config = dict(
    n_mels=64,
    norm='layernorm',
    head_dim=64,
    parallel_block=False,
    moe='top_k',
    width=192,
    batch_size=128,
    epochs=13.8,
)
Rows from expert 4 of block 9, named by matrix and row number. Rows with one number belong to one neuron. Each number is 500 + 40 x the weight over its row's rms, rounded and kept within 0 to 999. All counts start at 0. Numbers have three digits each. After the name is the row's rms in percent of the matrix's.
# up: expert up (model.blocks.9.mlp.up, 8x48x192), inputs 128-191
# down: expert down (model.blocks.9.mlp.down, 8x192x48, transposed), outputs 128-191
up.24 103:556504498430521552473491473563518467542491515474485452576510571511487532513533500501512460525489451423519517511453448479526498492545577499535563555471545480485501474427517448492480550539529549
up.25 079:471502473515476442483518495452491509495473479513562625490488442515556473542446549477501486511570500498487482503526482482640445418522509523476563525529478517420464480497401514498504484469441560
up.26 105:539515486473480515486493545584419474606473521499589445562558478506493523489499426575491484510552485511519466459511433491498540490508457509511512515504508446431553553486457436474484498441496490
up.27 089:454496487459505495562487478578615480456537490484515527535514526466456529530512453494469450484497554450458526523455522506538563588557504464469441482468541425590536470572526543549492480498395509
up.28 094:493434463578393488440519574501486551476529593520561500498512482512550470513478531431456557463460403490482400478516481533468554509500467491487471568516500498472544462529532451525486460526456511
up.29 091:515515464484432489579506478463491538406524548446466517505526517472502506544564485474485462515492537481480565522518544454426486522472477468444483527445505502547510506481516543479496483485573478
up.30 085:583501505400582516561493425499527539477509521501517533527507583512496446500546444515492534512477579525459532492484479517557499562504491491421534521489504530595522495557556514499461477467553494
up.31 112:561430526524492503473533476471467546492504558497508511529503490517527412491507491513494543510536490425563463550527520439491530501487498430463450553521518536508584450467560467531525441518528528
up.32 107:432633494551535534496517491509525548492485453483509515530556533517538546394489473471426486441491459468461474547537507534450538490510604477540450475467579495526504532512475436464479507514503486
up.33 093:482534504602522505501536516488513512563482454564464536534567517481566497486491434529479469496538502448494530507509501531465534528518506558491478421514485447416464516505494457483507441467416520
up.34 096:468538537526522473477519478524499551558487503534486566528472542513520514434508446490469492517517517505441559441417548527544512490460517595484525509521506531507614548482504451464466521451495530
up.35 099:520484542462536517528465440488462522482481514466519475514476479526508547517536470529516436538506486486509493541519482527490498508536525469427462491452505518528498525502520575457437445544479530
up.36 102:537517535520574436482500559537478537504478449523519474534465546510526573467521542482486475472488496496463515533481524549466544516522584506539453520521547500469523558490460449598459499523528488
up.37 127:506596528455541552543521418471464492464522487442494454476514482509472527488536474504510481520512522471526503557562492483481468498535547460475481543496506557514490541542496555447487509490538523
up.38 106:516481483529434471433494605455476506455506575501476519504519445500500425527432450462434571514496504488551429488492492469444559512481443501488452507525546502501571463550529474539516506519554483
up.39 099:448536503574448494556525510507556527460519486512487478495488471520442564545505544410474517389450501536484508467509433602456484533525518555528504474495505494496476495472508504509446479511507424
up.40 099:491491439515507501537555452497495567501520497461491511512525512566456492517493530423493480458463534479443484494489522489488491542547558464516496570454460524542460500528489526468471431515507467
up.41 101:526425482551411463505520573515475555505412569532529526495544453487474461542479498463468560462512519492530448556471461529444528462498489492499481523500522483501524451450486474512500531502459534
up.42 101:417563495560548539522544529496493487489518450535522511514492427567534579491535486514517441471474521492490509517533465579507492488486541503522458404448487547432460557503459498514460480485496497
up.43 125:508501521448570541568509433481459506464513486439505445512500452497496566483550472515559469557496498472502508579497500548444490485534519443514466481448522531501489542490509500506473473522537513
up.44 109:479533501522524454474440435499510510529559442543450576480421510467477492437517478496450524508519552562435523444467484570557510484459534565467576516520484511504589529519462504485503529452470562
down.24 103:527533561496516473525502422480494444414509474505522480481449474473481538475455470483466538413484575510482513560482506497535578575472473571474533484493472552563446474556501603504523486498444519
down.25 086:550452507418543523509574535480483520529578506429468512469564500568480448433464525467499496469452482513444565522534457478491541437492524501453456500521466521438442470557475495484451505464556493
down.26 111:480436555508488486478496514524513531422497460461512503448466429479460478424547544473448509520467521560472484480495517502572457477510510542489567542547475466577510468467506552440550538475495514
down.27 091:417512530516562518464447513473528467590518487480524471517535497486515517547509568536534507571599486573559441559533494481533548507573488539502520493465514480486442490408470518533467513423477490
down.28 105:554454536519469537522451545603489611531442535490493531521532546474465482528498538513525546435530551501509534485509409601508517534552515522494416496500511509525448501535479536527505400481516457
down.29 092:498531505482587512477498475457505507472473460500539499552530509465477450517501442512548478424500463491557539486534512525431414507583497518535511533502508493416498534472457565428470449522504496
down.30 090:493544518558538555507489426507493498429525437471519502523476576474504460444539528510525495549538507532565459401439528438478499580573534548502518483509472524551477540511485547486509555434507554
down.31 107:470466560517475528489555460519552546455487573517528550594462488491462506512514572516507464459557531492530481536508440564500451534567495458511498518525557510471538481523482411421549422495432477
down.32 105:423511499512520544489430467453550477546489484487511515480545518444566505525567491461518541549560505482505451530529537511467551455463462490441539471558468503443482485462469486502476547470485515
down.33 097:557513400490526414456524502533488461539509474541438454529567565465522470528504500536474494504465442489488573553461537484492532505541477438445562441506482462527488482506499515528525528446510521
down.34 102:487544546514499516435472546573549486535512502521461443521454520496530597431493442546556436528483487535534542524518459459506546468458523510473512441399451501558569496470473501493501586446498499
down.35 100:482509575425535490543618420461501560541511504493524602532536524504474475501527485535532448503510504516538492514499529540429442456517554437584462551524514532498509545510535510473475482543469523
down.36 106:401518454513470540479443460480564547438496511528559574412542460491543512555473572420500553503523568533487511499584533523466447494490429557483457488521434553521531498489471540467497509511455516
down.37 114:475502524482526479501517502463507558449536490458551528523623496453473487468495524485578451503504539387533485509499556529454427495497558431516500498517540540432452503504529494482505465638464549
down.38 112:504470491464508457502551532536473539544470554505479493505508542470470504537505507500544431473460554537520519515538465532512452557539554485436479535553542457423513499501438464513522432523492456
down.39 104:417457523496490562541447520462590537505531539529537539430551533484496528419565470480543474456526493544503538546530425551462424512498508498511464466445464514444474522512548524539554484530458474
down.40 096:523532511432522536493497539504557483499481477541467458479519565530485463540510515497564556464528496473516524505447542463541475512648553509432459468463518457585453474497453560514485476466411481
down.41 102:486453530461414500540544548513542582495534572498441444556460546497439466451398476542480506394491468459506525509473497559485473523490523532519467440434455503503491495563515494514497425556462536
down.42 100:529515507485523438556564506531448489509488503501539536551551503459553552507515512515593418491418418467483545574507507542418515468490519473506460414557470459447540549473467474506474564561468501
down.43 101:523509532516563528511563522493476527462506499455541583565582509421455547433492509511495493498481528467559495476501539536517399471502583446558460527493533548428535590503531499465555527581481507
down.44 104:532545540512527495475422482544513428524516459512404476552499501536464490506533477511540596566532478564546528459493495461535546547467464549489546441464515440542470470469443495455412537488579484